Weights of a small multi-label audio tagger: depths [4, 4, 4], 39062 training examples.
Rows from block 6, named by matrix and row number. Rows with one number belong to one channel. Each number is 128 + 32 x the weight over its row's rms, rounded and kept within 0 to 255. All counts start at 0. Numbers have three digits each. After the name is the row's rms in percent of the matrix's.
# convs1: first pointwise conv (model.blocks.6.convs.1.weight, 240x240x1), inputs 160-239
# convs3: second pointwise conv (model.blocks.6.convs.3.weight, 240x240x1, transposed), outputs 160-239
convs1.93 103:161113087137151107150134167126132125141179124119165100115155184083144122070099073100188095114199084137117124129135136132129178136081111127160147108151126122132070169098158118105139174079191151144096133085104136128167098150100136141115125111
convs3.93 099:159111120153086140128136146073145113179123116120136103146091076095112128162191139109172073083136123128106133085124143148163190131133149140104163123140117169137116162132204111097118161111104175083126137107193115136093088090140193148122141161
convs1.94 097:163121124123095143157114218107104128109107151127115127132149160105145133180148228129129153094127160116185138108118143113141088089088147109111097146151172157175101151050136138175113119148129102111146151085164167093145139124101140066084163138
convs3.94 103:085135077141139189169068140157186154162108147145167161114153114167136186118157133159175101123107160087114125056128062019066167187121080133086195115150192096141097154161145143117103111097122111120160084131136132097137157090077127122140161167
convs1.96 095:143142119081179127154158133119148156078143104145060133173148077105088106152099074138113135146136105115140100105159105179097137119157085145135159184130140098156106100094149132134107103135164107085140137112097154132145147174121108128097140120
convs3.96 086:129089167138133080105103121091148149144084087138122083125126126118159115127145169106126136162125144157110108163126133193036082127118157067110112101185188128153149090069138119143100128149130185177105130132179143156154145092122116097057115178
convs1.98 099:088119139093131123127095135110126128101092104138154079179150128113128147127123114118157083098146142109166132214161103107122117125110131134106125143138130127121140128101149108134132063100136125138139100156087136174105116162136131156135088130
convs3.98 116:102157098205135124128199166120109110131120137100123105121177099186077115157136178146115161157122062088097112130110091147126159146137098144195164099150140136085107138167233134163132137119152130113142128122134119152146114119140158187130180128
convs1.100 108:155137044118149079136129124088113121141108145099103074089091128097162106120058114085108147151074135143193103174116137153108165154129107109223129115105100187136158112102144188136086088130109074104164129105059151118105129132089117140119080100
convs3.100 099:095156163146144115057146109145117146139083169180110154127110097102106088126158139092125177137141115085186157083106176113136070109140160048126116148136087096138127209083175118131146116098128137091111124142130056093099124078109103142143177130
convs1.101 092:132120112165159151160124111117180181150161090159116160166144106106140162169153115051124171168121146130166143091124102135163118135094108130126152148098100118111119078118175150140120141109146077181163137100128094104124122153022108069087151122
convs3.101 095:128104095141067102104130146131052131121164145180088183122145116184140169123138092133097147137103121155161129123146142176130153171148109120117126123178204140117159107155173156115116141133132157120169122131139146147173218094135177119135103087
convs1.103 099:152150190109069078104110132166128110098131067120147104149125175103129066129135099202216134141059210111135135140114131135091106105173176111080199133063167091158105095153164093085149139127125138127118122066181112145165196104130060096065063181
convs3.103 094:134145146142182205074143133126136155158088097164159077177166142193075099176196086150156098082136116121065107107102107152130146174105144121084109116138114121142123116088086110099109179153159090130137113129021120134117098142142171146137127156
convs1.104 096:080110069114135103126140089117132127108133075089092184143110117104140146108108151084090110134135127084171124085156132192115147080163143142131106144116118089159132146128142127087112147145138176106126134160146125119123106113127104112154094079
convs3.104 101:090106132128120147170157147112171135137143145166151121194173198178130106103144140098084135108197199106118193117114143064138172103100077214146115159135087132131115145114175162190139102124091096129138122151170122173102143134097132113166148146
convs1.105 103:100197129104137103163082157163178143104097084127149079123127138199174126125115172156153114120096144117184137168132089090077148163157117053108131133090106142134091122125180091113086096098081124171162104110092144161183197090104142112152149082
convs3.105 109:081146127099149124165108203125114158114089158108107130131178048139155089113105099096160181140105142115163112114157159127081044114144142102122096138069115164103108142123152127108129107146157152127157149170142135131146128082150084135158120088
convs1.106 104:159103119146097084142162101129185130175102115172097147090136122083151074133113089114112135107100128151138158123114130091128132150203157171147109159137149118109162146105102161127110098119130087175085156143110151091103089123181095145103091165
convs3.106 107:110154106063183159082108200057125118119134120086119109127098125175142106140141124192127072124114162150151100065126122186115136158156156190097128165122139113105177195137055100090070140139181027137121111120147143139125174137099124132115141139
convs1.107 088:138093180112136105151154116139122151066102254142127167150109132117107137178179148142129130110135182200158131137165167084150109042126173155145171109121086124141199167154164174161189097143098200148105099152108120141129091053092138158109069172
convs3.107 096:199224161150203155163156151144099076122045098170130112196138131112137126154127111095157127160129105153133114185113150163151122171125167167140098186152213127106165151156159174120136115133142112144129112133078093138078207161131150128164109189
convs1.108 085:166102106161088068140086164183095117119120154101164101074126168128191155172131154103188144146180146126155058117124169091090129091086138121172099137151177130151154115142109116123114148173222147225139162116071116138160114141104129117114167131
convs3.108 082:141107149097088123083083148118130124147109156103092090144121159180100108171142101096114162166123145107143136186137131194161125090121140124208149116136143142112129110147126083151131143121121173120104076144163112139133103112157120161121160145
convs1.109 117:078172090102119097132100129085140170108156092148128120144180116133132085100101155090081134152076255099150096123171131122166166140110091153164152105140121113087130094061112132100151126196097106130152135117107103154109117136058116108173116184
convs3.109 103:122159152180110151116123117113090094169087091086081148083133191116099146127149121117140120098146186107131135101126070150128109113134140109164089124100144127106074255068125109108153120083137111181107090161124123136114160089174121087177109134
convs1.110 103:112199117130144193090138135190097104223099136144149098119069127109213116135169115134112066110160137147168139154145129209120119122165102146130142116140143178176150145105194166134136072227096095140102136118179087174137104154116127115122115148
convs3.110 107:073116101179164158084139124139119105083128156119131098133070107192124165118093166127132141149108132160128123182087036143195170161133091098112117138206132185142127148113142132156093131153102142174141170099142123073181078126128140183154171160
convs1.111 103:125148174164121128144187153150088073116111193176162173096160107090152154089156109169126175156102113159154162148101186168118119149142113094065119147112115155120116101093191178131150148055223116066140080066133124129087116056090079134117136139
convs3.111 116:120112091113156176126162124109184128136107061118174128131130115139132153107113037141150131105091129088129144127151121189071115090084143110121120105096134089133184183169112140186096143137165076123115128115124129119061082110169097137129059092
convs1.112 106:137135149196212133144159138136085195086125136094097162115166172118126144139203130121116145115111102175108073129166097149132149200134106092159087127177130157191078164169126083142255158131119161120156053134154171124151106116074129094177135083
convs3.112 094:142155130140133107070144077123064131103129181137166124096139136107106121089144084143127144105102174178173135143171105085137128160105079148061170173125128073132123082130143113097189099104080122098230127120131141102132161127121106112150032189
convs1.113 102:178090143117140175115144145102131165146127113169143100122138121106120115104153130118136140154071121146146154121186065171110126118105080113134110190113131150099135083128095105162099177142126149125131135152172132089123073155093176105111111178
convs3.113 095:156148050156157126160064158159147193137155167122183093122121173159097198145130093106115151088105182131083123138111158190133124095120161090144099139123107153081115113172157107161086189138109136084105101141105151126129222177172115090100153127
convs1.114 103:136144131135098144169084139042127100114144101160057184167107093117074169148140162127188166089116108133137083136126135145079103134107163130141108141132140150112141112137111084100144222125138134142095144127179121141105143150124113178063152074
convs3.114 093:145090076117147093119157135087122109123168130164139109185182179096137201105105113120070102151081117121107179098165221178124121085095071085065105116154137171093069160127147125099172148131134152159101071096193118180124069102133112116128105122
convs1.115 089:118152169110136193104070167166123126096133108136147136160131085082158070127129166117158105127119092121106113104063025121145115094064135097146087069144145132171114179118087132089096164129089115121128117075110125114108153143167163134126115120
convs3.115 081:126118161137166137128146142125096136119123123147131115105199132129152134153140136174093163103107216100098125159096143154193160128099130146141130131120116083125074141133153135169123162162149148121125135146073119105144169175084209091123178159
convs1.116 102:109067103091146168130140123102128138090144096159091244158133142156118123141154110104076079115089169157185105039057154142094100114161162115103101125129103147172090152110133137136130098118107110113151135081126094090125126076150124131105138190
convs3.116 121:055179123156151093112168121136107107112080155099139087113167132151142138161127133104119169152145116116123129122115096142106154114114111177161110152160124151155128109147155154127128080110080100132118164117106121164118094150152162176186176081
convs1.117 100:156111128127163098137095182109113120129155091094132187120179099113082183098124170133117123145083148236118155101069106163117188102117120136109112151085122137167045139137162137135105105094116176132086145126150077084070089113111108114095171146
convs3.117 116:142166133140090147022091168104116095156112077133127132097165114121124145111121147133084126129093110144157127087093103084097133175092069128130193130165066114110109113134135123106058068098122129082110130119068116118115107108158139172180160077
convs1.119 108:140090127097133160156114090101111099111108163144124084095138159113069168128126187081139141123108114113113150189153135102134156095182166138116089115137186071167120157119136105106137070104153112138113125112105106064149128118078129091147107128
convs3.119 113:122152095116194124122070145120159127151130147132094111139126116146103128073158169130072143078151141136152150135056146122107084124099112134129138143137134184131152150142118129126150162135123185159075129095151102050073138166105131189174120145
convs1.123 097:114136162068133097095101126131155114142133130094114120148141213122085121125126152098090178144100103147134118134107164126108126159113107115142116121100119102070098189201104107124147166164107123103165076156063177125097162089127128124200130143
convs3.123 104:131090119139097098137113164103130141144073177105100212171185150111187138087082157125133129145100150095094121098134137099170147176100205127108172107183166185115178163083120112203118174170146141047123118094070119131117133128106059096109140112
convs1.125 100:116183142147161165199137107138139161121150151152133128148105072166164164127112101139160102122132121177080156100195107158121172063158131171150134078132098118094127118131127109142168096077198107103162103135135087109207134097156120070134165170
convs3.125 096:145128100106136152184102088161131137091164137124158177100125122153169119124098104125225139133123166114151119106152043070137101121142098053109118120137152131161138124165081150077128183116132098160167082122070131106133109118133121129145112062
convs1.129 092:131125121111148085107127134118145159176100135122085145198119080109079157154156125194165154091103102097114076141132090074147130092172138102140119173172103120138144104134116159179131069175143096118107120092140072114120112097172153137102118126
convs3.129 095:157146145096153133106139151093142137187072114150116090170153115118158123116115141103193104088159150078122118159120130162169080143054072123100171175130098131097172160142091116122125051107165111211085125137119138114100125146051074102156164144
convs1.130 097:169090119150112126171176141155119162069081133184174103123118161101115118105154136096054133131097161165125162164091123126115068128143052124135132158138161177144115160151094169141148064086120136165172190084093144112131108166087115141095175107
convs3.130 098:134133091138149129138149113075168084180162093085158144168146141057119152044087113130118164170120118157123138177167133161075061083180113104144116106144149112150126128188092057125114175102117137115129104151145189126138127158141101120137078085
convs1.132 098:099078201139169126107145096136111171175154157144130116126139156152110157122125157094067119141125136110183062130137171085105088182103105131149136109180086105184110076073124157076167124165049151105155135085131104149091098107128115102123078112
convs3.132 090:151140191128067173126106115146131088072148135110097062136095153133139150102123100188118080149131128104136092133130146165070072085124098106133131128168059124110102156170183216144132089102089184122102154095130103133092119150109111113123155138
convs1.133 098:134076149093136090145118152143108165148197089160089116171136182109135151028130128167080073170114069164099125110132108110097095121099100147110158090156106101054132185153095145133152088151160133134104075149123112118161086134112139162099134080
convs3.133 104:159134096128153134102076077119142107139158167085074099126128128141061120202101134123132115127127208165115203155106164133185083123062139096111084138151141131199111150138147134098172166130102108138158072113155140177120124169119077079101134148
convs1.137 103:154113115135169115101120132142146212161115120079135199150117117103144091159108123129161152122149095088104144143117095181130139058143188133168103103122108122096138162135060148083147118096126149130132135164155089136078189164098135154170154168
convs3.137 106:183132181147125082101139196125142086083132113049136141173113122144158145115079123155142097097107096106133094143114117157143129138164174104085101057163123099103124106078120164129166117186124196121113173145101123136135152108071112177187095135
convs1.138 109:149183127127092151145124095084120138099181125132156105144153064152119149109083124119188147163151090079138161218081131105115188122152142146125155136164203135134143124173124137158085181140125092133113165140133089232152139194163103110123134124
convs3.138 099:110041104101137135124110139129172189096162096185073076098131114170108136072131128151091129163103084132105114148107081154104163083124152109155117177064145139034149161092130113116100111096081174115137130169107157127120133107135052126103139140
convs1.141 099:184135079129114073136130121082103142165161089135062133155111121145142132163149195137084164175129162044206102040112126160123099126108187137123107182118092118079120107139119138148157070131077072094141149122163131061147147072086151123095124130
convs3.141 101:079114041136136127120120121107180119138165175091110153137099129138108124110134052133109074086128131152134127108154166095116130117158169197121138112061129150172136082148174116119132182115132116073154099128079140165143099122180117114120136108
convs1.142 097:059155104130119144101131108172114103135162128096169127160157093117153129193145188133101127112104110104080121173070141129135118120129128109114098071202098109133123163175118130142133133072192143173106105155155148179109110138130161108183133134
convs3.142 102:052146132131162121167149087119076137178135104164136191129113157104122094096159155160136189071115151120109120147125174214149167063098129145117114112128170176115176120095123098159177114093110093143128155156141138163091127168129176134157099110
convs1.144 102:104153138138076165115115115146121218176051094105088156153108098185093118106136151108090164044120109142091159152169085121156081127134099231145134129122105215106131099087115157086154079156170131113112114114100140160171150128217131136127110127
convs3.144 098:129163104164074173095109121145123161161134137120129117145146107147114107073079052173110144150129129169121194124127060161109119139148156213089106076050104198142128145130105088123129170041086139112188092107175137064099130150152111100146136171
convs1.145 096:189140160179101154095100135197150137105133087147120169131137071126162133149150084070147161144122174085158205130126107096095139180132116097151124179117174142169088117142158148191116141131123130087119157107121177100128070144139150130166081147
convs3.145 097:085110198156161069119171146129168196118156133107159125179122133146120170142150103111058218088128108129184180082070135071157106181118108155139145133107148135123094151165175144089103138130112125197197129123112130124111114102134154125106105104
convs1.146 098:119132213153108132147137152169123139172164161087178132105100113178166184124126075161144151152171106127133152136137093136169140160151103094045154124182108102100171121113071149193079109145139109109095136113135140171102091130158137084105161182
convs3.146 095:148124188109127191155107127099171129165086137157146078133132145149131073152146116087132083194113138145122194126119109083092157099092133127135124175183140150075111130202111172162166096079127135105122168092187096136132090143159214111073090176
convs1.147 098:121143164120192141139107092143117095136076126090166181117100102155163155080104154153183167129184115116129133166153126193052162108140094091161106121092132128113085118204133111071156133071112108160170150118167101120059115149135144159050082183
convs3.147 098:093140124157131120063149149101107181162099102191121178140156089131181129062156203137154162071067125115187112136134082152072143183143150188132131096219165084114122085108122075130106100127155108157111171156108110164129152160178127080117150137
convs1.149 097:118123163107121172146165112157125064144191120148158130220117113099067182087097185108088143105188156133083147068114088122185136132119119070135110123056106108158107122121051140171086097139149116135094126123123128135183088071100106193129089152
convs3.149 092:110118148130171107173177127135125117134084132123092126111078109141144096091137098139060125092154113132070166114120125187145091148112131028165121102126141151122195107173069113152164169126168118189085120120148085078105155131157166171150141091
convs1.151 099:148092155066181187124063097131098068120108182128151135119126144110161112111138149105196172153060104180181138154144137115109126043176144106164178117101137125100127124134149162117140142195120094118105101117111145091114158084125105125143151095
convs3.151 109:115108082099154136141136132118151177120106135152120098202150145110119123188131154196116109072110184141114114146128120107128104087174182185140168175158125198099088129060112136096160152155146111132127152136134155150151146184123113119075134126
convs1.152 100:156169064145114193138149163109143158077135179130121069126113076117128104112121076107097157121130137090145118069102164130110146067091131119176151159140147120155171128144092127130062179070086168141120148089106114143077120144124109125133164035
convs3.152 097:116138098112114147115120185128132120079148124129148096120126065128128147124123113194102090166182112112140139167162193164152104129060114110056092105151097162111129190156194148167108192140119115118110127139080141120093143122150089071172094218
convs1.153 098:070085184074151082094117079176130140159158110090050102119127155170087111164146116108113117113164110171126094103204097135165126085135094105112124116089159134062135084177116058198139100107133091121124121121129137109115083131119123119168138146
convs3.153 097:098056109120091164092122129149176066141098121101159182120159131131085139174171096123088112141155152102057151117122102157090138077129165159156092132065178084118054142097135131104144139074123177131120072161112166085143075114095164124077103154
convs1.154 117:125171083199169108134167121160135120136164069116130175147161100083125190103116108130097135131132122105164138115131120235107144141135086161094153073130164115118130127167120162186111131086122186121102187146122120101150102123195121130088129114
convs3.154 107:143190139150105162144083114185225146121120127115147131143152148176125153062171180116123126118117136093120144084179183097161173115125186119117096142129069075121131109112162137160148112147145116138143176138145167121136119127111177155134070148
convs1.156 105:158136096086156152139186136163063137105128166127151110148103120129080118144102119108125061142143068130117147117169089141160175105143095104159115166181126117134151122138092181146155180069197084108172117115196164112195177138128102171057155176
convs3.156 105:136165135124103115155122120138076094186189213137119126132159130120138132114112128148139156112115119161084126126204122160132150142091127143129134167089167146107114047078127168165113147160172139099113083180158075118124128094143113116079117113
convs1.157 102:118144093057118174111138239129157118146111151108136161119153155097151145188101145099146104118111170128141122091171141114134151089132170113156107135101127108114110136172184217129141150164140116110110137189106162177127082179070119135120144150
convs3.157 094:127107098147100092165159129146166156075076132084135143101153155118148149125142117163195152193188092153135129121155103067119125129152083162146156157115155111141137136118107165128182181081086118146156238165158159109131186142094116129108117153
convs1.158 100:169111173197135098119122060096103166188086134192163120125068151104151102095125122062089138174104137143129144049101151153174095122147092152124126124155147167133067160130190148115126106097117112084130143168126086114101129136097102145115111098
convs3.158 106:136154084117128127119132100118133074083118126119171102167166119099104123128134188178098142118056121080161114130155114144123056102098122198133174129105104119141145117134156106136142146142123106122179137116128131090173063163175161121155106154
convs1.159 112:125137134160086115136131138141106112150121183148131137042125152122164096138102211142082111153136135118160128079159117131140175140146141145104111100103148131125130070075108212074079101197128080121184098079148160145133108090151123131130127132
convs3.159 101:122175160116107122066103142091127150151078131134178092152145085229096147118172143133116183136199078177127123155165112185090143105150111132061088100074087142180148155137167130145136107118142101070213104145079164186069133087042135158142122152
convs1.160 106:117158117083132136129162092119145135127188099107203110153127123138178121091165136150112033154117199080128149128095178066166126112145110157114088147126150159142079103154171105109145085167173129068052108158120111176131152104081118126132141128
convs3.160 102:081085110085156113123127122151083118096169104124062143094154099093149142159190121146140145081101123114133167138140165109160131181132167133080088137121101179128102138106129177091148115188083136153147229153121100130097116096103205110133075161
convs1.161 095:144075144180103109070146155142116087086117125118159081111127150131101147192152143078117111125164192114072120150085063124192153113116087143114152113128158126154048087104153138101144115146151127185130144116088193092141136107125110210083044175
convs3.161 095:109175122067135155070143087116128131094092143140183109121185068145147145098136136062139195153094120091093111148148130186081138069111148119117126154169147078093156140151104106123122116093147105119101119160113153126105088096201119188109120171
convs1.162 104:153078096067135160146141165091104117145136158168155105138113156089117114166175149109161090085102102153081125082089171074100096168154173130131117089085138131102143137190108127173120179168134156173109090117118099166087119148116157112083064146
convs3.162 097:136129141123128111122135084117102091094120159105187111138097137115143125143083119206092145148089088131110121122106137141099148103083121102158156096131166079153177191120074102130123142101175131121155100117182141080108099159118114119058151139
convs1.164 098:127189105148174154125122101030136121113116100137114094162135119157215096141138104197176173152127144100097062119078077115176105122150137141161053139063137058096102190174107107122201138171118130141116181161160108154145121112150098095085120142
convs3.164 101:065092120106135093112145119131132058141217107137078147153122155119080122104064185093148114153192161133153121176175102118113162197114152187113185147155102119122045113154126072076105119153160155173127113124148140165119153140215141110128090157
convs1.165 104:142126098163098138143137094097121123142167131181187084151097142121083156177110145164118131125238119147175141197152088096124132113142104093092157129166092112156135091103168204154104117132143116076163108100129173121133137112160110127187160112
convs3.165 107:170090104109170165049108134165145198108111092212136149127186106081119123200117138097096174092188117122140126161143123118154131134100107124170092130096153106140121098111060118110119127087118135138143138129136133120090120115156097132089120104
convs1.166 102:108104083130159122149124130153092119091114095145168093180155132114083114098156114099131223116117129166123149113131126054156163161111148165160109061135107162145117113073122145106170113160158082078127138104144130149147100163162112106109169149
convs3.166 110:132076109152089132078153143162149169090138176074175117132094104110111152075092130102069123095107089066191105046128137183134129140155094122079089136126125106161127115153144076147106134168206158196080115122098185142146116142101166115191126147
convs1.167 104:207129142163162070151109138135163112116104176089106182097148075146088114117106147125099087137087120151139115160124117146108120139126132140110182156087115170101140077126190168128123132124190150105166098113168091127141093141121117096173126104
convs3.167 099:149137209100136085098118119157126109101117102175155143100110178123081097192080149100138134148206102068184118141154162134134165091114132090148172144106125052103149161104207084149114144155090101117116118139106144127161162121144143142140142142
convs1.168 105:128106117141090160135140089134101099134133170133165107143106173150099130131165101101104156118146109096173119134109142109149128084154126169101062166082155160127133139159183095110150112164118165173151132100071131102121128099163100112073120125
convs3.168 101:148140143153099094091157105082137137170082098143151164185083137107153127136154116075096111139171119123169073150073093126112117112110125191139199116204156140145107071071155153123104116136170134131132118106180129095171158090147132072180108132
convs1.169 105:137102100080143148157127124081132120157124096091144087123118148157148100116103120125117131180163115108149128137111124156125132145106132143148130099097123118162144181133160132129112045138134083127097192115102153255113113123134127192130122169
convs3.169 125:133170140152136135146161141089122095097123139128129121118147142073136130165139118089157109149096171182102139171122152114090104113097138160096128207093133162187111126144151129108115077116080128135115154148163177153113154111139136180129185105
convs1.170 105:119090132132136162097138138178178101155118102081079125107116122140116093182104140114136137113144056159084160112204134114117161157126120133091116143120157148221133114116121185155127083080194119100167129073149073084124167126088133127117112125
convs3.170 103:119144143110161168106096220135087115109122079111167138122101097138083066117097151089100128142151127130127119101149105122113093144085077129100144137156102139127188105094133097180125060088063134175126069120119114182117104090179174126138108101
convs1.171 099:081136095116085149138084165156165166099155092183142091186159116132156143092144116078115132174075152188103196130146110173108125151095150110098144151167124102197090131092118134123111186192118153132142154106145179136149068094142128113163078105
convs3.171 088:079130136157143119116108161125171138106150084118164129107163162122093109126154191135169115108185174124127158073113171094157147094116094135132120162138145103081175165131130135070131180114118169120153124156135037143090145132100163146159095143
convs1.172 103:137049147135139196128073068115130116100083143126123090087125119143070116124092169149158112141119145123126093122123073151146051147118105094178189168144177168100094120129135127141137038104087146207128112156110093153083097086141111070171154152
convs3.172 100:159151202138097111144086061148130147084095127140105109130137142180146157070199097155121173188108192154081092118109133121128080138136208123111163131162157140148099187144129146203090176155102129116141128123160110158110134124161153144144106101
convs1.173 102:140140129121177105142109154172140134088084117114118132133112111108112067131128074096172113142139082126133125095146144171124167143134113095091144073121047201182115120135123099110117069154115075102089139120133108148105131076095097164091112118
convs3.173 111:179091071136046153181185139177085170094119148113102171118103162132086100154130130110110107105161157076131121190095156124133109148188153136136160113140128161204129176155095134138121130155097097142155131100080130083166112151147180106157127059
convs1.174 097:158122140159149097145202139110143130112141159189115129106128139150153093168100102154069139118105114161156126113150109133075085114043141134088134083133143084096188105100162155113117161197135141142124191175162159131094129169109111093174112104
convs3.174 102:100145142170146144143154130165118186143124150140144106118131101144067092097111115190171112090095152124067137124122070106126048061088108150160116133122139113087119149092113139155158150230172107132096149136190122135166159159143118164131130117
convs1.175 100:129135114114095138094122174159130137146117126131106097114106132157098156133085101088143105130094068143130147109157158146123101106143116136139064174062106163122122170157161118132186083145118144156147114150114124115157107063151151176117090099
convs3.175 093:151124165114096148114079137129136111201140167153147163086107107113125099157155140074139096148156116165098110162056102126122133152113103117153118150093114170169114153121177134105168120107105117119153094088175161114131163107146122124164104102
convs1.178 102:108129113128157165144126132155109122153133149058123057131139077201090121124096156161152115077114102111157122127143090107132116160149077132072105080131076055130132113153139131187105121181127161108158085092085171075164129185134112118099143146
convs3.178 099:090134130070145092093203123083144125168207130122103085099144093096151121130133104122116095110100145115113147120119130141151151138124112112121141081103130129112119139106135150108190142149109104102171139123133120179110119112113072174129164113
convs1.179 103:152181166120128177132115103135159155149141164175133150127066121163077142107132106081144135178111106083095108173093069163137102156144181109197135165101098131090128186081080112145157080115129099157120136130104137100121087041099110155123101065
convs3.179 110:223128094108149103083140134143104093178083076153149134111115147147149120143134132133051111090071156157120116119135151140131053130162154169137088149135155087142159142105146109110069048146120104068123131133181101156206112108136152101115125217
convs1.181 097:186149098101102178104088150186134091104138162105124152111118100176161133135175191152087152102154140160105138077109158133154153177110169117071133108093141099099088130169128158170116137063136162113093137089119108158141090128115103124173029134
convs3.181 100:051146149160124128116122167094094093068149161104143110131112145082117136061101101115173086121096165116108192119146149178076122120118161107167144179109139125125098109148105089133146125140138146157132092090101141130125079122172148172075113074
convs1.182 097:138141120165108123109091112097117138126136122085105032059149082066153124103148141183165162145179104138122112173118100058163140112170087156145079173158145113195122130162087140142084187172160137134107088115062131193089148106098120161168087096
convs3.182 099:165113115156129121101121139175073142121152187111152131120118124100131106133109156095109150172180112164118169127092142168083119122093132127112140171123093119106184168088230152101083077138089153136155127079122119199121140153075090108145175137
convs1.183 102:123167155036131095096102084102107113141179087139138119152142182152169158163137186126149124127109111104086125157099133180159120145195155106161080153123090148133123114071151116029109163157151143119088132133115132114086093122128147148133119077
convs3.183 100:147139136189135108121117117178156103153098083120125112119118149109166176096156082188199186162109153123106083145135167171128153110141134070138093133126164106118154144183106152185143120091121129083188177121187149062166151112088151101139141122
convs1.184 105:159069071098182141068118101110124164114047136070144117097109140171107125116115159125026115118167142120148153162109175107105138162117076182094138099106143084147114120176050126154113177167130109108104147112095157133133152125139142108182090159
convs3.184 105:148083088171104145151160144117104156137119135137131157149098123135107135043153164139168153124127106100121058127132109124089184103098115087147110150172151086161111163077161169173102158077090165127053146159139147143081153167145191132088127147
convs1.186 091:159078095133149120136125135114102167126147152163157065160168139085072162097151115151155214120131148216177132114104122164084135112171152154138141135131151129144089157098133099132153136102160159117184124095135137109133139192117096099135121111
convs3.186 088:164167107127122138175136059089090113125160115132137099031126085142108127131150088149109120126133077094135134118135128138081140108117085107149070068105144121154056158093135191176085121085083147078085119135155128090156113107138111147086169125
convs1.187 086:126121147060151177116130098188102096089171119098108166110092139140113079128110127130123103132110186198096123179131133143127142081098090136163076176101176134148096166132086144142146101125147118109138069145093167092105125139118127098163173130
convs3.187 106:148171118123090136122104090090108078154146098131064093092150181094146121190180094116091079170104152054140096049113098129134154146109152122160131107109121106139089137135144127146191132123150143095088095130129150152109096100119097134109102112
convs1.188 102:109152115104194150144137120109139090111098123085142124172167119148137102163152147101143119125186119090076048150092131079162141092085115160118107061110118153152097123212105185124168101133129119099167109126180091129144137149165111122144095109
convs3.188 101:093162132121105196152121158122131059084168188080127123124180152108139167129120181102059136035134122171115093130120078163077107211053075149122216140145154112127091135114144078167129104135135107191134121149090166130124118116151049061143114134
convs1.189 088:109104167197063148137146130113148171092110124068209166139072113179156135146109119091158091149083163146110134145124091139130120160142069128092110122153127098131130176112090148151103171077112101148143132137135139134164106022111136145133130149
convs3.189 100:182148120108132107119137129159143175175124191074097188100128186172115127155086157153190111123121159130160137128125197119125092170101101156101112120124116138107141109131135188147148071214108155163128134120105138117131104140172078110184149057
convs1.190 103:161178159046105098124156146099152123130133148129116091113142116152137167081126136148137017114189121128127101143108128127149223129110171139124187170222115111136112155163089111154099209151153120163089186107104138158075137124087137100058127151
convs3.190 100:148123117138131082152139115128125179094112123188163127159139065229153112136068118177098103135114156131105128098094108151143149097179081174087070117108137087137111152132176128083092144144175171151103090172136063126099132137112153167112178149
convs1.191 106:160129136124130159097126155092130123116110145139109178090123128084125093146123119081122123151130114134089136170137117039100085098150110085134132126105123143169118089134106124128132095113116143068099096192100159142088132118137127104123123121
convs3.191 096:193143144138162176097150159060110091157123141094149106157143110225187162113109120171099049157132123183078131092155132202105130110101182128172092073146133066119174141108120097125143128218124163131118120135151103072134149103130176195140080104
convs1.194 112:071084133096150174135133119124137095172136108159139122141131150151133080101136071150170158123000143185128151126127109129174191094146052173116072115143137127108156117206190165143120134180139071168122090096153134146159137120151139160163117111
convs3.194 101:124060103084177157141141033099125124135140123166089124125114057154077114033129117171161150131144153122154096068066096135115118150151104125061082092090123145155145086097081143141064105155138111120072104121155135151096069132127108122139135141
convs1.196 099:100136088139098116132092104105120077148099159112160131075155171155114151127114103079095142195135105144120089148179108112155130107116104153085193101147091080139140081146160180167124147098142121101179090103080126109150168151148097124066144115
convs3.196 095:111094165126091123134126169048090188124122154131072132188088062118122140148132148165112115093138153138107126107180165036064142113115134164154131145111200113116167102167132105136084140136117118156099154142155141130137087133174110110159131116
convs1.197 098:164115073103149150156154136124165119122140146091146133099108147158200101102135095121109107168176126107196133109080162136115126172152119124115156158149106078110108160126135159082121152179144162131129112128107180164173127082119146089220135106
convs3.197 106:174159097098149147102133089084141154126140107140153141122180180119133072062056127131117142149127057143174124134141137134112096181170124108137075111088119152052132115110034133145142142140100181139151136101118152130165156118160111098067136096
convs1.199 107:110136116105126095099126119150152100186167111148140089068136092128130127127087159191133133101150151092099131114143125071102134132068191074088123144112102144137140175113163111160111145153164155135109109113103122119140136095112124118148099117
convs3.199 098:116108129155132175123128082077124201067082117168132157167122165098156118156135195123098121134113043118143162117129122129137136151104100125165126121103129145098193042134152091137164197088154035171086170153133162110076136145147144106158136130
convs1.200 096:135108152072095126143158145122085095116082088079161113216145106082110118104122099158161166124127140175128133117144117113111162152057148127087121137120135135141164124111083140101150151181145111113090143201140114107155198105101086057077195105
convs3.200 096:116116118171158077143064110160191156195114137106143097057169151122113133177091180151192130152103146142119121159138182062131133095126198124128115139181120139131078139154155104168179155130158151153085152187139077111143132142123123091121126126
convs1.201 109:111175124131101147134091093111104091108163157145130155133094122179131163146195158123169092173168166187197160120107163085132127190097137133102131159145179117071134129102158130140118108125110162100123150117139126115129106113157132082124173130
convs3.201 107:101141069154103129105114116118081100122106117093118083118149150096148101117079083154122147113175181116083169080157168132186157112135152101115097089118137134136168156182142161163069121119056127108148160072160120162119132137098155139152202185
convs1.206 103:125161152143179179141137124145138084113119113177116088200127166134114137182151148096094102066074128149136189129141085155143160090126125127134059183143136104094117144144111133091059139116151134164137137127073116082128110127102180090142119129
convs3.206 092:138169131171136152171126136165128130091110135147102136151140101197138087134077096122168120176178176166134184139084125086126100163134132087118143141066085121109118121178123132086156183133073129143138134165106094160155122079096147097129138118
convs1.208 098:086035076132083168097119124149160158106137172120181193142091165153106153141155166150124156075189125157165103123130126093099135173135115104132147140106156127146128133159130091145106137159090117124148092081109068134067087059168158095160094160
convs3.208 085:124074116179146107116131129100122127155181120114175130098100142138123115082086163094098137094151113131083185183067175135158125185156172123134151126137134172081099139047129116103083097124132141087138184095132173132142168135151112148151175119